A small contrastive image-text model, trained from scratch: adamw at rate 0.0012, 11900 steps.
Rows from block 3 of the text encoder of a small contrastive image-text model, named by matrix and row number. Rows with one number belong to one neuron. Each number is 128 + 24 x the weight over its row's rms, rounded and kept within 0 to 255. All counts start at 0.
Before each neuron's rows are labels from the 100 texts, of 14848, where the neuron reaches its highest value: "tokens" is the input token at the peak. Only what is clearly more common there than usual is listed. The data: pictures of board games with random positions, seen at a slant. In brackets: how many of the 100.
# fc1: MLP up (text_encoder.blocks.3.mlp.fc1.weight, 256x128), inputs 0-127
# fc2: MLP down (text_encoder.blocks.3.mlp.fc2.weight, 128x256, transposed), outputs 0-127

tokens: "<end>" (23); "8" (20); "l" (19); "7" (18)
fc1.9 [132 107  97 124  78 119  96 140 121 119 112  97 145 129  87 107 150 168 188 135 131 183  99 101 141 116 126 118 144 178 160 105 146 136 110 133 145 143 128  75 147 113 138 118 116 137 107 146 152 136 163 145 118 154 114 106 134 130 125 114 139 131 114  79 130 139 142 116 154 145 143  91 126 144 171  94 140 135 134 177 154 109 144 173 114  93 103 134 124 126 135 126 100 105 139  91 157  95 141 177 151 122 151 170 102 157 123 153 152 122 166 170 147 142 147 156 128 120 120 121 108 103 180 105 147 147 131 131]
fc2.9 [122 128 118 139 131 148 131 108 154 127 140 154 127 134 135 136  88 120  66 137 114 108 151 188 107 151 143 175  85 105 126 128 119 119 164 136 161 153 145 142 112 146 140 157 128 160 101 147 136  88 138 126  93 104 158 127 133  87 134 101 142 153 129 173 124  93 142  98 113 107 136 165  88  84  95 111  95 116 148 138  82 127  86 102 166 165 120 124 130 113 144 106 173 120 135 127  92 149 119 128 112 134 119  92 164 114 159 180 141 106 123 112 147 113 103 149 142 139 146 107 107 112  88  95 136 143 130 130]

tokens: "u" (36); "<end>" (34); "l" (30)
fc1.35 [131 136 105 184 141 123 164 138 110 141  88 129 195 132 115 121 151 153 159 126 141 180 116 104 134 107 192  66 139 139 132  99 154 130 126 170 132 163 130  85 129 110 140 113  80 106 130 121 149 190 119 126 145 144 128 145 106 141 140 124 127 115 133  81 128 150 164 157 136 145 145 105 118 125 120 108 115  82 141 104 132 118 145 145 121 119 155 107 136 115 136 132 102 124 126 123 114 125 111 109 127 119 142 170  60 134 126 137 119 151 141  95 114 159 103 166 125 140 135 118 130 154 150 151 144  72 121 113]
fc2.35 [156 135 127  75 138 153 124 123 134 124 205  89 160 158 158 151 137 126 142 109 189 111 142 129 125 140  90 134 146 141 138 104  99 148 204 120 135 133 119 133 118 109 140 106 150 125 120 118 103 163 123 119 117 146 110 112 120 112 115 164 136 118 146 112  91 142 132 109 153 136 127 109 109 100 181 132 167 144  69 124  98 101 124 129 127  81  95 140 115 161 133 139 138 111 121 140 134 127 157 105  85 131 106 119 136 112 163 125  97 150 135 122 106 135 155 120 100 112 137 124 116 136 108 129  79 162 162  83]

tokens: "<end>" (66); "k" (21)
fc1.106 [146  98 120 115 136 129 161 159  92 144 115 136 120 139 134 169 145 112 147 119 117 119  93 131  84 149 115 129 110  95 147 115 112 133 129  90 100 120 172 119 128  90 132  84  85 113 112  83 102 141 138 132 192 111 148 106 118 146 134 114 148  87 103 125  92 159 142 147  87 144  84 143 191 137 130 123 104  74 157 141 132 141 100 118 143 112 137 111 120 144 137 128 110 135 124 136 138 130 113  97 118 136 180 117  91 157 158 136 144 150 121 107 110 160 113 169  92 119 113 129 126 138 140  90  93 154 127  79]
fc2.106 [134 100 114  88 152 119 104 124 152 123 162 167 110 120 151  92 114 138 129 105 142 152 151 133 135 175  87 146 115 122 129 129 118 116 146 133 132 131 115 131 129 147 139 167 165 153 160 116  98 130  75 145  94 112 113 131 141 101  98 129 155 124 146 176 126 121 107 121 142 108 124 145  94 149 106 131 139 168  92 150 141 116 128 116 127 158  81 176 101 150 143 109 115 116 122 173  84 158 164 108 125 118  92 100 147  43 102  96 122 111 121 100 132 107 129  87 127 166 145 122 108 141  99 146 152 107 135 129]

tokens: "<end>" (53); "a" (44)
fc1.244 [119  98 119 102 123 116 134 187  88 103 103 131 109 129 101 140 155 128 155 107 130 153  98 143 112 157 125 136 127 181 143 129 139 139 135 108 140 138 120 128 132 124 135 109 163 113  57 113 123 125 134 147 133 113 146 121 121 147 108  78 141  92 114 106 132 184 137 148 117 135  80 157 127 125 131  92 149 101 123 165 177 133 155 169 100  62 119 146  96 168 172 124 129 136 124  98 154 139 116  83 144 133 171 109  82 148 143 123 154 125 138 131 138 123 132 151 108  94 140 101 124 132 152  82 137 126 138 119]
fc2.244 [143 153  95 137 109 146 121 117 147  99 146 162 113 140 120 127 139 146 154 155 111 147 128 168  99 135 134 124 115 109 170 125 149 131 151 154 160 137 135 130 108 159 164 170 134 129 124 173 131  94 125  85  98 163 127 134 135 140 118  77 127 141 164 148 153 104 135 114 127 115 130 142 118 139 121 132  81 144 143 171 137 135 110 121 152 157 113 146 112 109  92  57 171  99  73 128 109 163 114 141 136 111 137  90 163  85 124 179 150  96 148 131 148 124 107 143 158 146 158 108 105 154 102 132 149 154 165 127]

tokens: "<end>" (80); "," (10); "e" (10)
fc1.126 [113 120 173 149 158 108  99 138  96 137 100 127 135  89  98 119 130 134 141 134  89 139 141  76 149  94 152 143 134  85 114 166 146 118  47 127 114 136 111 132 117 107 102 154  90  97 154 127 164 126  98 132 133 104 108 119 143 101 144 133 132 130 132  91 140 119 109 138 146 150 144 101 123 149 154 178 109 137 138  91 162 158 151 145 124 121 124 129 143 125  91 154 130 181 140 126 143  86 123 158 162 132 142 146 137 150 109 105 117 119 123 143 160 136 140  76 151  65 131 134 152 137 139 125 153 128  90 158]
fc2.126 [139 172 125  87 134 113 125 111  90 106 171 100 129 114 129 173 130 123 153  95 161 114 142 103 155 126 124 110 147  90 138  93 142 144 159 150 114 129  92 138 127 129 137 167 159 108 141 126 134 123 147 155 125 182  92  85 134 143 102 157 139 147 151 152 108 134 112  67 130 146 162 109 129  38 118 125 155 154  80 109  84 122 149 133 143 120 110 156 104 158 105 150 119 132 140 141 147 110 138 121 124 154  90 133 156 113 181 126 125 154 128 108 112 117 135 116 119 134 126 145 109 127  84 138 111 126 126 111]

tokens: "u" (29); "<end>" (28); "8" (25); "7" (13)
fc1.149 [139  79 152 155 151 131 180 151 119 128 113 120 154 152 104 104 145 160 145 137 147 155 100 115 117 109 175  59 148 153 111  87 129 141 129  99 127 132 136  82 153 117 131 110 119 120 120 108 142 147 138 116 142 130 119 146 122 144 142 133 119 129 109  76 131 176 166 161 123 139 123 131 116 142  92 103 143  66 130 132 126 134  98 131 104 144 157 124 137 146 130 151  92 124 141 124 116 131 117  71 121 110 139 172  87 130 107 138 128 149 144 103 126 151 108 177  95 156 137 134 121 140 183 137 142  67 126 104]
fc2.149 [137 147 109 103 103 133 121 120 156 122 182 136 153 144 165 144 133 149 123 123 160 132 141 148 130 129 110 133 149 121 151 101 106 164 187 177 120 144 118 116 108 105 158 106  99 130 135 143 139 136 106 125 102 131 172 136 134 118 127 143 148 166 143 156 103 123 145  78 167 138 157 118 111 106 200 110 148 116  81 134  82  86 124 139 152 149 101 171 116 157 137 119 130  98 113 127  88 132 117 115 111 101 119 109 146  99 158 143 112 149 121  99 111 138 112 129 123 135 145 121  94 146  62 129 103 159 154  93]

tokens: "u" (44); "l" (30); "<end>" (26)
fc1.242 [125 144 153 162 180 133 157  76 143 155 135 134 108 148 118 136 157 140 150 127 147 159 150 106 122 123 130  61 124 170 113 102 117 127 137 145 114 160 116 116 125 105 101 152 109 115  89  93 117 176 144 133 133 103 136 172  87 160 191 133 149 166 136 105 124 159 155 119 121 149 100 109 127 168  99 137 142 122 109  96 136 149 134 110 111 117 117 109 124 156  90 126 141 139 153  76 127 129 140  96 113  96 114 184 130  88 105 150 106 143 154 139 132 159 130 185 113 127 132 111 137 129 133 115 144 140 128 110]
fc2.242 [132 114 152 114 128 116 138 131 128 125  96 130 121 133  77 173 107 169 148 144 126 130 104 107 156  75 135 170 172 106 146 159 142 165 121 139 118 119  78 182 161 107 112 127 114 145 134 136 170 104 127 116 149 109 140 131 176 138 158 161 150 135 146 105 114 118  83 125 132 166 154  89  98 137 123 161 125 157  96 113 164 133 156 114 144 148 140 169 143 152  81 155 110 134 161 137  97  99 122 117 140 168 129 159 148 127 153  92 155 154 115 163 121 124 117 105 117 145 120 153 156 120 111 168 130 142 131 114]

tokens: "u" (75); "a" (9); "<end>" (7)
fc1.156 [130 152 112 193 122 142 156 131  81 133 125 161 149 135 104 152 142 134 155 154 153 178 130 137 150 107 165 128 168 147 125 113 138 101 137 114 164 150  93 133 167 118 195 115 126 126 106 135 125 175 114 127  87 155 138 109 112 132 141 127 141 118 122 126 143 180 154  82 125 141 138  94 103 141  63 149 102 140 136 128 102 145 155 131 101 107 146 134 144 120 149 128 132  92 112 133 125 136 130  66 119 150 112 163  94 124 160 129 121 133 137 109 112 121 112 182 121 165 126 148 112 125 107 139 147  93 128  99]
fc2.156 [112 110 158 117 135 135  99 104 187 113 143  83  99 131 152 127 109 149 125 127 154  86 133 118 149 149  92  98 140 132  89 142  69 127 137 168 127  94 148 115 114 126  75 159 118 125 152 111 117  89 172 126 162 103 107  98 183 121 162 170 128 179 122  97 110 131 146 136 120 129 121 128 128  86 120 140 175 108  96 119 117 122  78 146 159 162 123 133 144 174  83 131 139 163 125 102 146 108 140 136 113 119 128 113 154 143  96 116 115 126  98 138 135 119 128 100 132 140 120 120 150 132 147 110  93 113 124 139]

tokens: "u" (93); "l" (7)
fc1.234 [152 130 119 153  67 120 171 129 109 109 138 141 124 120 125 130 133 118 109  79 119 108 144 155 151 139 127 127 102 134 137 155 149 148 147 131 143 147  81 123 156 174  99 115 124 132 166 154 103 136 158 103 139 110 104 107 104 136 143 145 156 169 175 126 111 124  86 110 120 145 115 159 116 135 156 102 159 149  72 107 158 145  98 180 150 148 142  87 140 154  92 171 119  96 112 112 106 119  89 122 127 162 135 138 127 117 122 140 172  89 101  88  98 137 118 123 128 106 111 149 133 101 150  81 111 116 135 143]
fc2.234 [106 127 131 132 138 128 137 162 120 132  92  89 114 106 117 142 112 160 136 123 141 140 119 154 109 146 121 141 153  87 111 175 161 136 136 134 133 112 157  93  91 139  80 118 140 140 117 125 111 186 104 112  98 115 118  67 118 116  79 148 145 149 113 107 116 100 124  93 160 116 111 172 152 133 138  97 120 135 121 100  97 147 171  93 144 141 146 125 140 147 121 104 212 118 145 155 109 166 132 123 141 109  96  98 122 168 156 147 125 128 147 169 123 121 104 122 112 168 107 160 122 141 129 140 157 118 157 114]

tokens: "u" (100)
fc1.132 [144  99 155 135 130 131 114 139 122 115 126 113 124 139  90 152 134  82 129 162 110 144 116 123 181 146  64 139 159 104 103 104 105 102 158 141 115 129 115 109 122  97 162 131 135 161 148 110 144 106  73 130 141 106 135 122  72 120 132  85 111 117 177 118 106 138 156  94 159 104 134  94 157 110 113  97 146 144 184 109 122 136 160 105 112 147 115  86 103 141 137 124 147  99 139 147 170 130 106 142 153  98 141 128 122 116  85 121 157 126  91 113 161 171 112  87 118 134 156 137 111 127 124 127 156 113 154 105]
fc2.132 [ 73 122 124 103 160 184 164 106 158 107 152 129 147 117  87 103 105 115 100 133 127 126 143 130 124 101 112 136 150 133 137 182 160 143 147 106 144 129 166 161 133 105 164 161 120 127 126  90 151 146 145 113 123 157  88  58 125  97  81  93 141  95 147 171 134 112 161 121 134 162 103 137 113 153 127 120 131 102 129 117 154  68 117 119 170 110 135 160 139 144 116 107 127 137 174 149 139 162 121 140 126 140 106 112 141 131 142 129  80 125  83 124 148 118 108 118 121 104 103 134 141 122 120 133 142 130 134 102]

tokens: "<end>" (87)
fc1.213 [ 97 128 124 121 111 126  95 181  95 104 126  95 142  93  84  92 150 158 144 115 120 139  83 118 134 139 150 138 120 160 133 135 147 145 116  95 133 145 108 113 114  93 157 106 148 133  72 113 150 136 147 140  95 121  90 111 161 138  93  83 129 136 131 100 140 163 157 124 142 135 115 148 106 164 108 120 127 138 100 155 132 173 157 168 105  90 106 131  96 184 151 117 114 129 119  96 170 124 118 102 146 151 187 122 113 152 119 119 125 126 162 167 145 121 131 116 125 114 161  90 132 121 146  98 132  97 109 123]
fc2.213 [128 139  92 113 120 104 119 183 172 118 150 144  76 108 150 113 119 156 126 132 100  83 107 157 109 137  99 100 104 141 156 134 161 134 158 139 128 125 157 121 133 152 165 145 158 126 148 134 132  69 124 139 141 162 144 172 145 167 108  95 133 141 139 183 136  96 129 112 104 117 135 152 145 112 131  71 108 112 139 186 121 126 125 124 164 177 116 154 112 130 129 104 160  99 129 134 105 139 114 126 144 105 144  93 165  86 122 160 142 115 139  95 130 129  91 110 144 126 150 123  95 127 119 126 111 172 128 129]

tokens: "u" (45); "k" (33); "a" (21)
fc1.12 [111 111 126 125 147  93 112 189  79 112 144 156 141  97  75 135 162 162 209 118 115 179 110 121 164 131 124 140 166 142 139 136 146 128 132 120 127 135  91 145 171 101 156  73 134 121 120 126 162 127  94 148 101 133 131 120 154 121 122 112 172 108 130 101 123 157 136 131 136 155 142 123 112 160 171 138 129 121 107 137 127 157 168 172 113 103 122 165 114 156 122 131 103 124 123 145 115 113 117  73 150 177 155 133 127 133 153  95 131 125 146 107 133 122 105 131 127 145 150 140 128 113 132 127 153  90 108 127]
fc2.12 [129 156 137 166 154 115 142 123 130 127 101 116  85 128 160 124 123  92 102 117 134  98 146 154 101 157 126 103  98 129  97 142 124  97 159  85 131 137 170  84 105 148 136 169 129 148 136  86  90 133 152 139 156 119 115 131 119 152 143 137 129 120 106 160 151 120 168 195  95  85  87 150 137 114 102 140 100 122 156 136 128 164 107  69 109 179 132 119 126 112 134 122 202 104 147 144 130 154 144 132 100 120 141 123 145 124 104 163 120 122 115  95 116 146 137 131 127  83 131 104 134 120 137 100 134 154 128 122]